{"train_examples": 195000, "image_size": 32, "horizontal_flip": true, "encoder_norm": "layernorm", "encoder_head_dim": 64, "encoder_fused_qkv": true, "encoder_conv_stem": false, "decoder_widths": [32, 64, 64, 64], "decoder_attention": false, "muon_scale": "match_rms_adamw", "orthogonalizer": "polar_express", "lr_schedule": "cosine_restarts"}
Rows from block 5 of the encoder, named by matrix and row number. Rows with one number belong to one attention dimension. Each number is 500 + 40 x the weight over its row's rms, rounded and kept within 0 to 999. All counts start at 0. Numbers have three digits each. After the name is the row's rms in percent of the matrix's.
# q: attention query, key and value (stacked) (encoder.blocks.5.attn.qkv.weight, 384x160, the q third), inputs 0-159
# k: attention query, key and value (stacked) (encoder.blocks.5.attn.qkv.weight, 384x160, the k third), inputs 0-159
q.11 088:459441581503490468518443463478569510415498461480426488482472482488451468515518477564518442514441510482468503551551471547541560489557445514528454469561487510554562516493583544502487538454469540543487507440485410506460425442539500554458532508489496472529507498458586526446509398435545448510426500483535510513522491464554545469551528482523589472536495489506554481493491521502471530526499487418505447489451572482478514538483460490517460536511563490528543454512569507520439499552512466
k.11 086:584492457503493514532568510518534496497531545514545527513505515525517507445487494430504452467585509486567510503494492470433492515443502537505511479455496504429500515433438464441465503536455507436501497541500491530483550614537525497463567524454606580488572390489450567468500503539456500520513464529504424488521457492526459486464410496469529447488511438512505477563451556431514563573496521541536536441527493502553527444490512416490511500553541495503475495505525464500511429489468482
q.12 088:534514473426528509526494535556532559522496583512556515498488459457461429574553522500504503515477451522580467522487518529438493532470444497494509491543482488427450532537522533476442488507553434491467513528461513560467510411458480431470526493527539538489545584467526482576463572453471500538567532502476534489493536509447470420495519448428488508526565555397560540487526550497445557436476490492480528482480480512517443446480543465516465479452479520515531502594501488454508521493441566
k.12 081:536528506502492496505516487553518527544459459485479459541501462483552503420537560473433539483521553511459556523423451497519501546512567504455497519564505508439417500417419483447543524475444497461484520468468421460464480458536502505453475492500568479554437569539505451526480503498470529485405519482516461511522457535452500542444509539543515531579458535541486555510523511534617465489504465498543500518541472485569438491472557479553477469459518533532449507565475549459473490529585440
q.13 099:492562518519506485585578519524583505468504548524462529543474511522526492430493511466552556506477527517458542530427491531448436465514477527495513543501499550566444529425500561512511460496468536495536508480474403486467500497474495395486507469477478500535494435484427535518484539428553555568603488494498534478531514452475488530501475526445550535466602501520415469480479459532512393512546494496500514550552528466439419577548489443468504467485516435491501516509469477477482516496512512
k.13 103:442479422501448555534497519514478458511485508464505454414581506498485513488495557526501469495561525499510476470469469480517437497514434468445475472448486521486507525535574476533546503502491512568417440535543494541464525566436481551463549474547493492589538520580516520560509549437576527476458545538511455543483525532542554511509480471486538451459396525492563532504519542513522527451507479479533417590415496507445522449499507459508497451490411579518475526458521512465469519511517517
q.14 091:538458479422540463451504508449600526475544515534541525472477472499517501470491515557542490438517467461462427472464501505526517455530542529476536476503465487475567480515478566510529558588487429499507532545481488446492516471513509548510499408490488396541485553465508465558446508560484473499426531561561493483443453516495535503575462543520468514552448427495472497524537498472506557485516459545574551533533470508513517447466484488421494622515569520511498521481428480509492464491432457
k.14 085:516523479508480457492547474493517504442487536446560479533530486585552541500515454481534555458460524501456552497520503559494494490538524502413511422496604489462536468497474479520470487487548549531511474519517492505455488523558439534463412559517498465478433466542457527482477467488578478509459473527525563527488470508510529496499485464487498556493492522433505549512487394469472558524503514623471418506463575525524433539465523586440526417491504457430492564471476499539461450513541458
q.15 092:513481476489484463568487521482513419519560497495455490509481505486482510515438531518522514454571459458497536506418471493549597567466558457496456495559555563542604463522511538506543500527480454466514426530514492475469584471507524559473542537562500476451489516500496431459548502527572522557516546536550475522457523427497480500548591509486470517424450513495527454486472442479479435471573466570504489542499477476490504409476475466430511495535565559444511501467492538508483482490487424
k.15 094:507480516567523526464526503470516511442500489464508421466475437579506482506458459487563514575451430459488442419522557510475468510535502469539518464510478488466538439485471505519459467413525550499538498476582548519496523545485520421503524539433448477480501514526503537461486542560471577462494544531489493505524523491592436493465514499559560623482426516461450526508565443501504542481525496514433424454487541490457515547535556507513503527459483496482440490503593517485576496465520517
q.16 120:470556482456502455391464517487475483494513478541581494598555441484508596478490491434497448492517487513529432535510489442576522517481478474464516504509451532546472548568472497507429493479469524520496522569529455491522448467480479522503502576457501517537514500513458485440455509539513428454520584535466553532533488441514409443547486530543467542534476494468462469480473515516481474442532468511534456541451546551574460456576500534424510507505460513558521471535496562525472456511593514
k.16 122:454529507554505470489518485514483562455400497479518493505518471485523500543496518515472463454482500580501456510507552458478563517516421512450491510500507547562530545527544526444500520454476495448471443507544457452523481532544525479430497586535500474438438456488512496518460516524514555503455472531489502541514456500541586444557563542472458531538563469464397532427493566515531574474475441509442420528510545505489542481415534528566446569551461504482512502530510544463436507482544436
q.17 104:483473535487498545455453474473471485515540460508535504519471496452466540459483577547446494501518529489493505506451523473515529427590455512559553469538500447464512478537524554531447511556483460564525510477424523544492540510454469536474476517582444502476487463577516478499467450476447461409501455505529518460563517492511527524488471476530431500467512556596588466501469488504523482523505516546528530496426501471530425531529412469511560507455494431433542501520564532534568541559402457
k.17 112:460499512477498485492532527504553479534470539547477489427506406485497508493461488534469479429521493529523514435500508527530571452477532481491530494488470552488532507573452471557494458420552474480563489549490464495555436485526533545481481516450483506586554583552556492523508517532448490519466498491466559514493514467519485481460476561548495488520530461508502418545558420442467535524471477472577414525448523512523455497517533444396450458476519494498504497488509478381497488573573588
q.18 097:494500498498489536437442530467552474425447512496554574577488484547596544418436537483501458526506550507449439566453495459507530445558517483466449475569513491435446503532498537530521461586493539513472550537580499396522494491515503521435495523433512420509461499472513457536454542499550501480520485502530506454516567481509449503421540434503458470499519458508565515494585515474500427475482546484516552484494492511490507527579497546518481555558466485541500481505495495541476511417498508
k.18 109:478506490475446501424415467556521419530448493521469531545576572526412484551539550569525530551520460485520549504556458513554491457541424554517451467545473564515494510482436489484491553472480511471453556520450505492518433532575537578499532522508465470518469495511469548512451488500514482415497523468473496521500475497477499454493501529524482484464542498457523463447486560478456485472496522473524480594468563526607393521560511554452483519492483450507540470505464535554484439464528525
q.19 101:589479535513479483473531450483468597539503537499520488418492534551469500548503554534517534531476506510450485509530521517521475453555473500477436498530471426450445544491574492537535466558548489435480532466523506472503518503485474484472503464469533486536470455514497538510480529601520473489448477426477541477532471573425580469518478486546499546545480462498439495573545504483519441517479496412509534552480424454505516585432521512471463548535516417492475520525498570440515481555417429
k.19 102:415461529456476440535492572495523436519508592448511533465611491483583472532469531442475492453546572520517557548461474552518504467479512459546438534506571506529436541503475430504503538529415495527496485459486512546464520493476564551523501463478539478481490545486448489545556470529498453551545499491468477531531495498468434501547539468418452459534512530424444506513463460484525484569455582448495500534492482499522439513456513496504511461496478567546518431516495549526445534494500422
q.20 092:516504542473504464444523536487512541453470473476485494478510520472504477446527499450477496507532476528471432480502507523481567486617497570483523467538457511535468515502473464618552488521521584477486484550475428518498492452477456446418525482474544422474492490463574492459514471568456568496501485437522457478529413518430624541547471515522518549472472491515536475524432506448465593459495523495558498510482495543549555501465473472483555487537517479534528532451496432562573467493493527
k.20 090:522502497501516477548547505470470534518587583473545499507544495539539538472519499482502540452452436458476463522505496470477525452412489516537505444475547505461480507527585565488510384517518455492539520536515515513570512505560544490486415503545510544497481459498469462542502484494525467506486552519578550497500512421494452552513489506526467482502554439498458396542417517495488539472487517443443490483491515461557464486507524443510455466512574493519485565480433491635418456489541467
q.21 103:461560534519504570507503538537500480490463532438509532458557526537500499487547541509526484494484492524495493565546397598497442472478505462503496492558450439490542437447495535442528503468487495508497544497558395525414505504501532451518487521523472577549473529442425435499526559463526534531492502401490507457504547570528497507424506534456542518508457510435539495484503519504554470428566510488517509445539448501529512555469547484491506550493500544490522460452587488406436456532480517
k.21 098:494494489399439466570473471533514492503535521514489450529511464479417472533515545513484557485465378480416554525542567529476536545474532523429471516481447504490515540499539455463570548537470439494538489476505489480434494561551507506474530441475467458505482538534577529484493504563491537479429539588461546545447427459507424540514570488545505481470523459557523513489503477428500510566511495560564522498478509494479497486472474485540518458518527532597485499522464518494532519442418467
q.22 098:476479521484511534445478456459386516545459470536498525518450473492554425576528544408545449463556481525538448545489499485450526550540528527532516466539549475523466464492472469489473504424546478483495519522451544467541504421463522463544502505514486538519484492522439540470486510459517567559484526449459484411512478526448577552465383543496460476515472535536463514518455516540520471521551512500537496536519380529509492506507484534503508457533522528454561511566490467459485529528468612
k.22 096:509425562480501505488547523432540526541474471551485556561441439511511447598501517482485501513457537574438468536448560475468467465468508514477564534550525465493585501555517465445477450498468453482591584458566468499484474558554551531501574479535518443494477493458503449457449482441522466485521525513437539461490521476537442528544480443528388513512502493551497459490566461504512487485542496442488537526490471505536445502508524488550424542519516509468502430487497566505433513514523478
q.23 100:587450503540490456526511514507504526529479524603455467492467490494440528505499491538462415475478468517468480511541441455574459511520444507496569508562538490470494460534511500512518557538461452461501458517569562498506432498463532441441522520533509547493472455519533482519575473535563510477529440519452478513496553486552564537505524398462432492578509532420568457470482523458514524504540444490455520539417481488493517488472464439522509522558460428438493602519547510539460538482498513
k.23 100:472497493554479479445501500540591504523428462392463508573561445610489518452560431529471546471484486508526418482473464516453469545516495490533496503567526510503553554506493455447520432459503499460483505523402570512521515455521486416484527545539497490454534499501487475542511481466447465550553450497533511547555465547464449461491482516524489529441491519434415507507573469534591509502539493480575456529565490467461482516462542507490454519526488533528542442515510453510550521474497500
q.24 084:485505513503485519575543507512538485510492471510457495461480471465508455523566503507517482558455494505503475450434527575482517445468497431525478497475454476464462475445487403505502508543538531521429512536507498516449438593490470529500477543519506493487509522437529566452524519494482590466443517473453462595414409518440571542486520490523508503450521505473526549493501421483553488457505448531509578474498478430532495530574477526601524483586521506567513572540496477483472456560554503
k.24 082:542477504533622569585542490452546547514513496503568500539532485458550495534439507515463535415472453492461485516463525494508533520490510515413420537462421483464478478479522583440444481460516467531530602552539493547490488484502530462541430503480505501494534525489490485479560469534476485492475456536529453541570497531483410449519527524514428527530540499503490430532460495456451531544493566529463413486525551467510547513532529460497505518466516486503500523420552422484490476458444469
q.25 091:471506515452502547408448439595497473556483518523464442488498543513530497463518477440490538491519534558523503518415547520404483509507499530589567596473429515503451523530468486513563529589513444531462470541517463406449441483472510456489514542518457421497476528494503539518446496553493455477521524553493440488532509486553547516557494493539525549497516496526505496513456569491486474495521442504500511517592522575522525460545480476393484429533477464474525499510473491476512471438539519
k.25 093:465488471535498444553480535532519475488467532470551495538506548509502447499461530444524471494457515524453435527511493484444434542498532509478511427511524490459421506544418610497466432572476521439504500454478499507495544509495539573500449490493571515467571543547535514457551484480534494488505508460454530449563503542509593483498486479524474535501529493546551513500545515489462442508537565452498494483407447501541454561566503545483520423413467509509511463545482491466396523564567456
q.26 081:454471452517509484559493404529561525516535425484481443525480384443550429501514548517523432469441535475459505542481499512577459502501431519518487490506492476510557517471465474458483446491511606491487529497523537501546548537501501504477499465554528520467504571491493578453503467459566524443426452525446536503540443565557506553500459482489444520494479479447417449549530512455557473525489482455522519570441572470523558490557503474560467535545487509543501531490536495476485488499491572
k.26 086:471530481538525491486553465458531560588487426470502468502472503507501492463479425521434522486512536538504464478449513505493444523472502491449498562460466482519496502461507502521536512482565405471479583500529514487492452529461638538449530541533481538479546554564481485496492506526465461472518439577493495508516407442525480508564442526514493526523499516483504480571440498553530535581490507447494473469542475470494561480525422411446522557533568474501504450459572475511507538510401478
q.27 101:489536422441490478429504488458469528544583464486608597561526434534565484426415538497493459475504495494513478505554551471599487495462550435473512495480487492497618508459509484498513483487466509520551477541439500449506481460427544483485555569529502490507475540492504559501485499517543474449545562551466503523536520511495444498491503485518425561523513451493468488578501437502585444449477468537475525513459474452522569471554473523474442502471487528485536473463494530503506489515500432
k.27 102:564469499514468536496449445576562486489470520519558516520460491469491553538543506477500473470465519514488506453513471461530506462566451545506486531554492564510493398515486480547528483528535506513553508497597547452461515428507488559531439446445460474541488579480451478490552477531446487508456513424582518513503465517453487468525448409535516451457523544519524552498525438501444526535481474458447465548534499533491478479496426597451505485568515489503427512450490569521564536483416522
q.28 093:586514465526532477446503564622501519553535480465509511433483516489433507544448499477493468508547549485470530584464492482540457515546456532453477472503480472470540477444522469530501479414482504493565525451577500455534517448482538538511567502501541477557566537509488487504506422482566462477518469444462504548504506553473489459493496537531567438522501464525486570500456517464465528475556467503552454527516528491465514400489467531475481539497518530497570397494559531435520521443497402
k.28 097:497513516480474518536496537449498506493496506557521491489527476563435457454568467547485469530587528434516500516442464519547453438507478539522488443454468542451480528426467577443523516583485498556434493512520566516495503514421473523531474506467491546520509491505439564500441453487505484561527582542490522479427559518544449475530460428494438520498567485497482523526508552558538455552428551501527567457523479505469380531543487514503487463574477487527509442497518547486511530442433489
q.29 095:497575466517514528532472487458509431497470510478522498462459429578503484504486484494587472555498530575505441493522465424462513517501519501428524522522553500448513518564493533429467483539478481469494461539561431529490482482519516511538498496524423493522586563435534466505529521423534561478535543469524494488534539477525523544522612537483481488463504532482557423471457520496549490455533381485520466456508506599475492482497445479416509597463485446522522538509488475566482452508493508
k.29 098:480461544519476553491544519472498470468533488534516430455525418537473476535457420462466565577461383458452542405499473553476532479537498439524508575501471572508535515500435496542589519463519446429535463580451521472449542578508485474519549460482492488482477556465528453511552544540482538472497546569494501509480568473488497488466514488544549514463493579504484507513492459478468602522505551479465475542492466471474489479494521480484542521483494505449479530592562441476485486473524488
q.30 083:508531502524555453528541496569564601536522518493515455456483532487410436558524491533520498549502504443500552426444466460455492491494486451519512470482505513567555466499605476555552463496475567577520452542568497537486464465414479553479596533435496473515540524501542496485454529491502448396491501534478499535487503531435566496500449507554506488398533494449530520478513499492534507529507501522417524523472493513433410527478430455481497544502480449491505492515504491526504549516484487
k.30 083:465432483526498574522575573549469513475541513558464480433485558542543534459477506560449441476550521412397512521522498553555454450467548510465542466489460507561467549457485565473545449500486496468504509511523497479560449567407484483488487509473457518504585489509450449512485452467487488485531522482512497535498472567497425375520468475518603501579481559505441486531510491524471490437513530491571475509543534473536520476504577527467502529467475503505447487474515492503527492486529497
q.31 100:526463522511494475535471460469425481533518474485526512492519507455476481496461545587445503472476524520496551474524456463495493527546474449582514491491542594494506528471513524464526463458496573539556430493541430497510514528448475477469520439506510611539509470523503433476410493536546504537544548549491500561509531438502565532392476541514495480504575472495502535482474536517520469513532575476478454475440468429480457502433555536548383483612513515498478500497515483498579509492479475
k.31 092:424513478521460493536539515517551469477498439433458501459463482549503554551547536481500517525553508478482479461460469516449475439479479516498483449505494498539560473486520428564486431522437510546525502493513514554509526504460555546531520466422433448495507552515419455456552523518462571530530524465459443451510402563493514535496522493491511496484463523480504479526526563490579500456468439577554533501433448504554572475549541524561515584547462520579535512469419549515505478526438501
q.32 101:527495480457551496471525562485434524456503476501517444487504500529532499477529423550507538539594464546424444442556511528456485531499491454522554504503470472494481438470554455446509498501501508433525445512442579548535525531473538463443523502466573568492490514463446502477559468488543415584512524408434472454465569492479575559533503497506490504448477552439464532530538528470527423494547518448520529559459464514459516517504492510530545483456471548460560509508502545469516565438453526
k.32 107:468502460515488507512399492532487507499513470489520510532505440412424513534546480505568537476489522523500540507494508459509502455552552524558487564506450504502513525451476419545571531604528488510524517436516495496405446472504506523534464487491535546559522583510530454508493525552478559531486466433522503456463473579468497514466529422498499393584520471550598510515488442527517515570530572473522537456478495434491485502476522516450455436540505450502468463473464455442550479528502483
q.33 101:483447542493601484494511474477547449500444391423479485487551509531551527443475464509451578572508469501566507573446494511534525516499484493494439475492570498479480507513521485496528501457542495489522511478463464482388482537510485474488555423490450482490444471473543470461441516512533478569509520440515562522522511498500450514493479492524413523513529516510474465543496585540488439452488510455569486514418453506442502483591538610490553541519519579452531561515473506532497522513507519
k.33 115:501529466503461467556472475449500496488431546549529562460565433480565498497511514511493521487470478522488495476526537487446573555438495456548502483491524576549516532543563462525534489503547504508467520479567431525487477460496449506465558493508549482522503503437475552467499532537478569511393490522447449527521454518414431508579448563483527507476508471501454500411498529543432537482556473431508456451502540501540458495472504400576525479492535454527530480535557485568511429471554518
q.34 122:462589532455500467493459504492479540512534449477441465476449563527435493394573437532471518501517428582564426502520521474492595490506502438467571436481440504450508536517474562493538557431530552503526447532468520476493470479519529541491459602552510467513490528556539439490507449527542491488493503492494536475513511485567488558580454497533522483460535498517521438497443478551506486521548534497523497420435540491515454553485497501485507471466499452511447453506473539511469454561550542
k.34 113:491437504517432448577461457548554520523440495460442507535532512538513478516520522522568494572429563451444462533484480490485448545535424534548450504524494537458497496513536558513503450501461465492519473480453490464550561568472543468494520415582535545480539531492486534500490442441513498469580508534536538520507482451464493480430542479477580513494452485464509557525454478449523515479562516564480522506454519584483566396437489489497539437488585499472479485511531515532496529428497485
q.35 096:504426520484423535512551512457472575500463558453469556571461539444480523483485486465483517476524521501484482420451444397431536441546513522480437462456479514459532479551461512565499457548501473448501548504444518505555522579512535562508474494494490426490474498465430498497515545577460525487483494552509502496620526524558539507540505469536485557530537538546530521540567516469470527492550478477482534489474447517475530509462482477455482460568483499376489515483480480509498575548451517
k.35 099:521581502460548450518553593466535460475518447525497516494600492493460490497459457521444444517454432492465493446459567518547510572441511510548493460510546493477501520506555478488552433456508530508568449465437469567494460436538517449493493503562461461544602507510542500519456415453507551481459505528517517476454512435534540547458508546569484438444544522451517507529464458509563500462453580454552449499535546467512589493507514535506520492471478517511521484471499553490500472448509481
q.36 104:552506537536484487521515532486478522487528439450500493495362586453467427484482447569482526517626417527465460441490544574465540480472497484504550501525487504462551517528563484447499484484568537514497447533549552608544476497466478533517505480526527474466519502573457508512473462498523482466503472455464493395505523533495562534511517523470558505481492482478519514510463420468484493477526558487495487412453486493574495504481487507608484458485454503462497532528547503505431496493509567
k.36 103:435506549478525552449529489529532464438448494489480510520607499521523479493509503475491468525482507516484469483546549476450482561556552545563507545515507525505486501476528557545542460381421463550505484547508433427559482458553521515435489499514487511488480469502520477553489536597443507482464504465562500566524501429474476419516497546495496544486533514485399415471611536495440500502550470475530522501467487453505453457448529438475448518502528475524567450496534553484523513526452482
q.37 095:490415504481516434560523532414485526474511466604453521448502502464493492507496510525502496489481555453499531542572451462549490528414541446516394497498514513486622492552549481515534554471465507520584499494514491489498466536529510561495467425480481499454508458500533459502515448451483493480529487551439533530431517512519505492447487433538539448486555546534490563450418461540502488494541474606507506464465501429463496492469530587561524517528496581472504491489525533487486501497517436
k.37 089:496515509456476531502487440460526619462553476472500511549478520544492483565456455452554449497524479538565524518514578481527504439575467529481530469504475459543517474461464488493499469423501537506528542461485486556468517511425405452479532550475555454535526511455448564467506433465470477519459542486524472520507503461497485565493532526521544504503492421510567478496469492390569571490492431552442453537573538505522527486500560504537529534486468504454471522470490429508600511504443498
q.38 088:500490516472481529452507526499511488479447503495510482512554499426503466498397544528536444496485508510558528514505538562499508507522498464473531446383452444566528576513425519552497494433438468498556521408498485490494530537521522514612536458467476521517434499456525393514510496591506474507540482516538506450493499502527459576478469456542498448452488491612519499534467440488511551448477502498538552575541462499501451514469554571475503509460491565479512537430490526539476541487515490
k.38 087:501458512518431480462503404485458459513514452471567563512482516431458507488544460486501475527492487529478482516547428464489497428560556492538510417486541456493485436495514492541482519487530524418496477537514543530477515492502555529535451462545537455503584394431437563512495542470521454510529530543513497460506561532468547507453520569526413522586520566568504484464487493440468478525506496521545584475431530471420491540535499557532480496517509587478535491468450515506545469486515534
q.39 089:454559448528509467503462490545463503519519479476518510519473521504519448430522548546481558462466482436528541480475522495511517480451468481478470573486518509444547466531501538496458534479461539528528530527557501535502528444489558549499550476487525540456504484461549526513478560489495533512499520548528493503586467510593421497507449539430511483483439527546425497497527518518526434513419469543433556478524533407427492385544443477515450483475525554433450550542477539527517513471468626
k.39 088:448482498481486549517595546493589472427551509528515536463464545516483443515494503445454401559438539521481457520490516491553441485493432528481503507447432521491457437513460528520508528455526547469513474521460462479490446505452557435492489472457536540547553596510457535572507539534482535517431429519572477562479523550554531499546525503502480551531475474559461434489540487472534477441419490479514519550487512523474506529499509505585508535489539401526498433457500560476506492479485518
q.40 086:562536511493482516479465512455470492487522495497464478496540483539467498590467444449416435479534456479490539435510517563483458506501489577443549470385526505587464476501492451485456535575485536506469518522419533503482507513488485428453537486449493452563509491490458509492538434453536522532507503543520546549514503437497474586530516522471392499525499454438511463474504489483573496628492524516493473575483486569456561495505496470484600462480530484515524550486487493518516475529525553
k.40 090:508514587491462482504532460526518474494484516491498532457466484470467516513573449616510463541522450513518483455421488489456510489446537528528526551512512500550522489523539479435470498478557450533410577501481500505491497478465530484532478453563428568517464464512479409439493503449489415532533478519525511510522502509523511484515471558460569544425521520476487468432517491525436558618460506465594539462466494537435502505511506494438503505452482509549559413481527532496530524567572492
q.41 091:466428481576499452478509449513514547561496521568549481440497470537533509443417502527514534581556473536490480474480567505500524536527450434523553447495436446523478500436534488514420493465488543524443474445571412542547510514470502488470513459508492433538479454518522521516487545479532560558429478471554498588468541455507493504545538483515487486503495471540522534477431552497458558530435496460395496494498498472522535523523517427541467584496528528526519523484495457542471454489581548
k.41 091:531442419479520523482521517469539496479576533484580555514527532464541480523498524516534521537506561457478483478492383436496448459511486546505509511542535559511442526495507490478503442523445466536527487564521511500499453503565477401529584548512476533500479553515459433480548531496398458528543491518579399506482491458554539512439444527513514481521497546502526507494438569533485443458487551534511519514549472492452543540473516537508538443541477430569510515440469472540474451464495438
q.42 093:484517529537535508467445477439487482539479525501451539528493521431493485513501539537578466528454490517482539453488468522596573531499451453521524492504470548466487529534445545444488473611526463476517529526506470464531417504552536546440561510478472473443487532479532466463489480448516503542493467447501406484512554452637554520528453504456495537468531513544521467457599489422511543512526501503547475493437503466468488426487563516509443546493514472426437552525542533518506484473497548
k.42 091:544485506590497437486576473497514542527503553459464442540516476499517427388494473411489480528484546576499430506528510468460456403549488516501498503515545544475531458519484512496533505400484506466522575570440567557540471500550482519534510496485561453498545523528489503446480487473496508530499506525394529427456462523414515464465497500493528516555466488480498539486544491513545552553531495539531429466484463480520533565457514452520461542509497494484532559512494443490472585517464434
q.43 103:541480496516526454474534588509528558389516480444544532450468538496469523420472498486442481504576511521506492519543521594532518444527468558511543513511467510400516507511543483511452483498526470512446460510511410458432522501579506496539495492568490493451496477518521499521445482497398437549492498494503516537533460466461497463524532501467564488550456515525547464468491506535513581473456578461577462448571474494464482487515518575537513552555536500522471443520517512479521464395470484
k.43 098:527531484435430467493426474507477501462494570477487478506544534532481508536529503532566605493476479490500577468496475516515461538402466533440424504491538518438501454549528513543485473542536605476517404533417467499534477456499520462435436556449511553528439511465497530512471503491549519567498436502556553507495584479514505511492432471436463450556507462532448513483508548464544510529468504563531527521511443477549479509545491465476499500522484460468556566508446551539473462505544541
q.44 085:484530549456510422493524565531515517474553448526426543536533543493502440546470489579496569593523465567525450484496553555476550495437477511514435500409434396518406485510503423456522494496491494502504543537512507463444449514536502525493495490496526450516509513519519519491480492465430550509528493566443491565515430471473454496435477540573536483457543450485497502498501528513470431471485479487460513543536509471518595461513475542440555553471502437503468550508531549511461543476472552
k.44 084:501469507476526502506498493458496456552519520538570544413546503471500501442499542539499470529463513514403509510509461567466510529496572494543566493466571563558468537486499409502461527510489506459414470515542429550505465449453457465508449488491437484533586530521472538438491552504461524501510510506522373490545496520530462526551502418508423532519478512496553510517475483437455517454571506456582497516514542460539502579447468505484498543472477512499585550426507458481497533473506528
q.45 093:523397504498482481522460511532479610465477489485470481503522582528529509505547526508517483463528524496482570436557465475399478488579498537438482549486521502478455461507585507483492531426445458526509502474507465480533506502458497531508400468419559504527496447513481426469573440527475518549485520530537574465458452503515552519509512481468541563436570459480466594542496526518526485557476523518503518505435460461536460568572459498541519480490527522484497498473519460462586444509481483
k.45 093:510580511513492524526545557489582519461539469496437457523514473440498494588488510482486439494523510504504546509471608513578532480447491524488515496497508500618541511446478478450442521532460508539488420508490463509538540471530427427471529435527484508491570496518464452478504501493539486455468384520512558508525470524505512539546502533492448470557537470516545485485474587463493515554495452490490483471483539467534522471532486569454479542563418501552461405511450508473539470539510419
q.46 086:509520451462560516563447468464532527575504472493547498581486465542476502571472456565532483454490498559535530422554438472482524510455569432538448503488499507509521531539498522412551519471476435532466455502458493490486459473434505503554454521544479478528571458462554539508505515467539549477440495519426496569469534412500561491490526468527451446451548517484487535435449489530481473510520544463494577460566567462527498543522406514491459458499441532484532539521483492450537541527493553
k.46 091:500480560518493554458521538524458480521479466465422488467524455491506549513494513461477462507514471469479464453478460462439495480520494479509527495583542514423503433460487530499497476401446498502575513569435474474469553527560540529504520491520503496439425484521519501512526553516426563558520552539534477491563470603499477511496581462495522429507425527545518562496525497459533492473522537451465491539476411542478507409451571587514536562531480489545495494470496442552499520578530520
q.47 097:515485493477435511475484530513540486594446467494586445478519498539440476537488500562471505552490460408498423491431522451553568530512534549488508472461545569524465416492534507513519463561478474556520489521516493484452584453487559525466491602559536504479471471444558527560531509442528507476441464484475504487468458511502550448477533483507458492431502541541548488531420442544477504412534475438473480528548515531562552462448540528457490483534503481523499491492544510439518540540456467
k.47 102:514469589557564417404496469441494497452537477540530554493458494512522484479488582524507520499573465568409520442526457508505491496418478474500582526559482471380493551479473514461484484423441560474510480437525496509532484462500529529482468559486487494515483508542451526496511571496578513498562478464479484517542446471513442471440476503495495519458520556595465510457503483586508511507458560504561501535520504500519508513544486450432472505464496497455480490528583548485506483560503476
q.48 107:478498507542487469581515525493533588522434520485443454457495504480496467524527472530447519542546485483477538467511486455455483467495496507599553523542497505473473485447597473467495491540462478501469461458480591515502526581460543466497525413481511539519526517507508528537544450468480564560464466442563438468435543557431552488462525527517525454421550592509495578480521498442509489524511539444430559474512501499425520508456448448580506492489495533426515486526495491438499553540493493
k.48 115:450470527481439422492461487528470504491427491563494506470497521481485508467507497496490496526443541502500505585511427481538453543546498513546496486510529431480530403472517450540457511597487519466519459422483545525513569541517525463603507445474522476472543529527501562530520416420482527549522534498582466483501484555503511520502522469468436414489511592544476523551448456477578503500498569532460579473497515560464496516402468509516458500478491554462531522455544502458470516523493515
q.49 114:444590523519445508452512577467547533540467546468475473514516447466457444478503421503543514542525489521526498498478491473481626528526519537501481558505488484514453613504509473444531508489470468530463550528540550443537530481453552508501491465470517453494572432499494414458582522544496447555505501484470497417503502505538394445487461509429502566514501476477464535559522525546495508495540480538489497443525465497513523429498541542539457513610489523500505496447420506513463465517521493
k.49 112:521470541532496420479489456479455502520507498468523500581526587484469531501454546473474471521386551458432416523550539509539557512539534550525522473482504485553567441530550471515435506497430492460520519520472482457477437486513471505505472531504555464460470471557487484538518449498506404490495484516499539485529483514436548535566575401560510533534478541510546501515471485495552491499544502472555536493499465422505538546509474548565455515466489392460541506511500552561463423483503448
q.50 117:542483551541550525484479435449570546564513528510464478417437476532489461504478555552570547432465535525421532473576523497493461463487484587404495475461500498443528405504546485517551515519483522506447479531476491559482540529468483486541498506529544498521496499461527519484548485496359496494415463470535477440523494516528500554517480459559575547465493467465515487518584454466439506498527461584493491521453506520532470443508494485573499475485502490506428523488482505505567513508484561
k.50 113:510537458482528549473583523441513470498446481538537449441436468441575588438506455554423435499538458505491502458500499519481504442485564551485514529519549551586474529500476476452508600451522491605508495410487502479453465472488474550491531422493538496510545538489505460446480533462432511590470495511490501467472481532518485484497477567470506530510473574554496440510482510563493568591480535457518477505489540461500483558538489532450496514457560499509507438527445497488476504510544475
q.51 109:592566523490512532567478517519482531544442514482559528515522517488537424523448574507524495482500480393569538433519458532449504543549508584485535531512482488536454559466532486551492501544530465453498486443509501462526534522506555484563559448483516486478468497612476507568476520490549496521496483532471502503492516463489521556531479484514376501500485455466479454478437585435471602451469516500501488497475480511492443482488568489429515446446465426510522503439525478488422483486507498
k.51 104:437400510440533509495549474483536444491501542491486437465552471565560562477502534530498551571544481474436441527463513610542511477497581544460566423475531510434454482539477526521492532588435524459498458512459494489501467457489456507502452437512420598533518526463493485535547541496476539507509471499507508474447467526517554491504472535455490525399490540422416496509491518531491472480522502506603533508511466508556546460540553493487465513480499499534489481574490511543509507500495460
q.52 108:465490565538525534482553540442553487504498543500460556473539492477468450536509511501503509517450561434497496543488515493517486439454473466520540455553531459434460491446486508489518551450515449509508472463467492526519464529495516466473545543413498558516466549523521508490458582412491419475486525461559503490516464553592512471446502474470527497549558496501517509457517486435538517541489486417539486494566519406462518502470527529568480555547407484482473461534605480505502589573425482
k.52 101:492506476551499483536543521519451472559495485489477452526479527487476480450522511506458467441580483475551507501535536504461493507444476501438476461440498437462541519556471548500593506490489559501432459523495513509448373508540557589536527499460515488507562422516527569433505471626482473483575484555502513460511518425508438468473516421486478464523506493535510506558491490505505475487508503530537468549603496486586573545436492511525456492505470500554499541528477451465509431511494478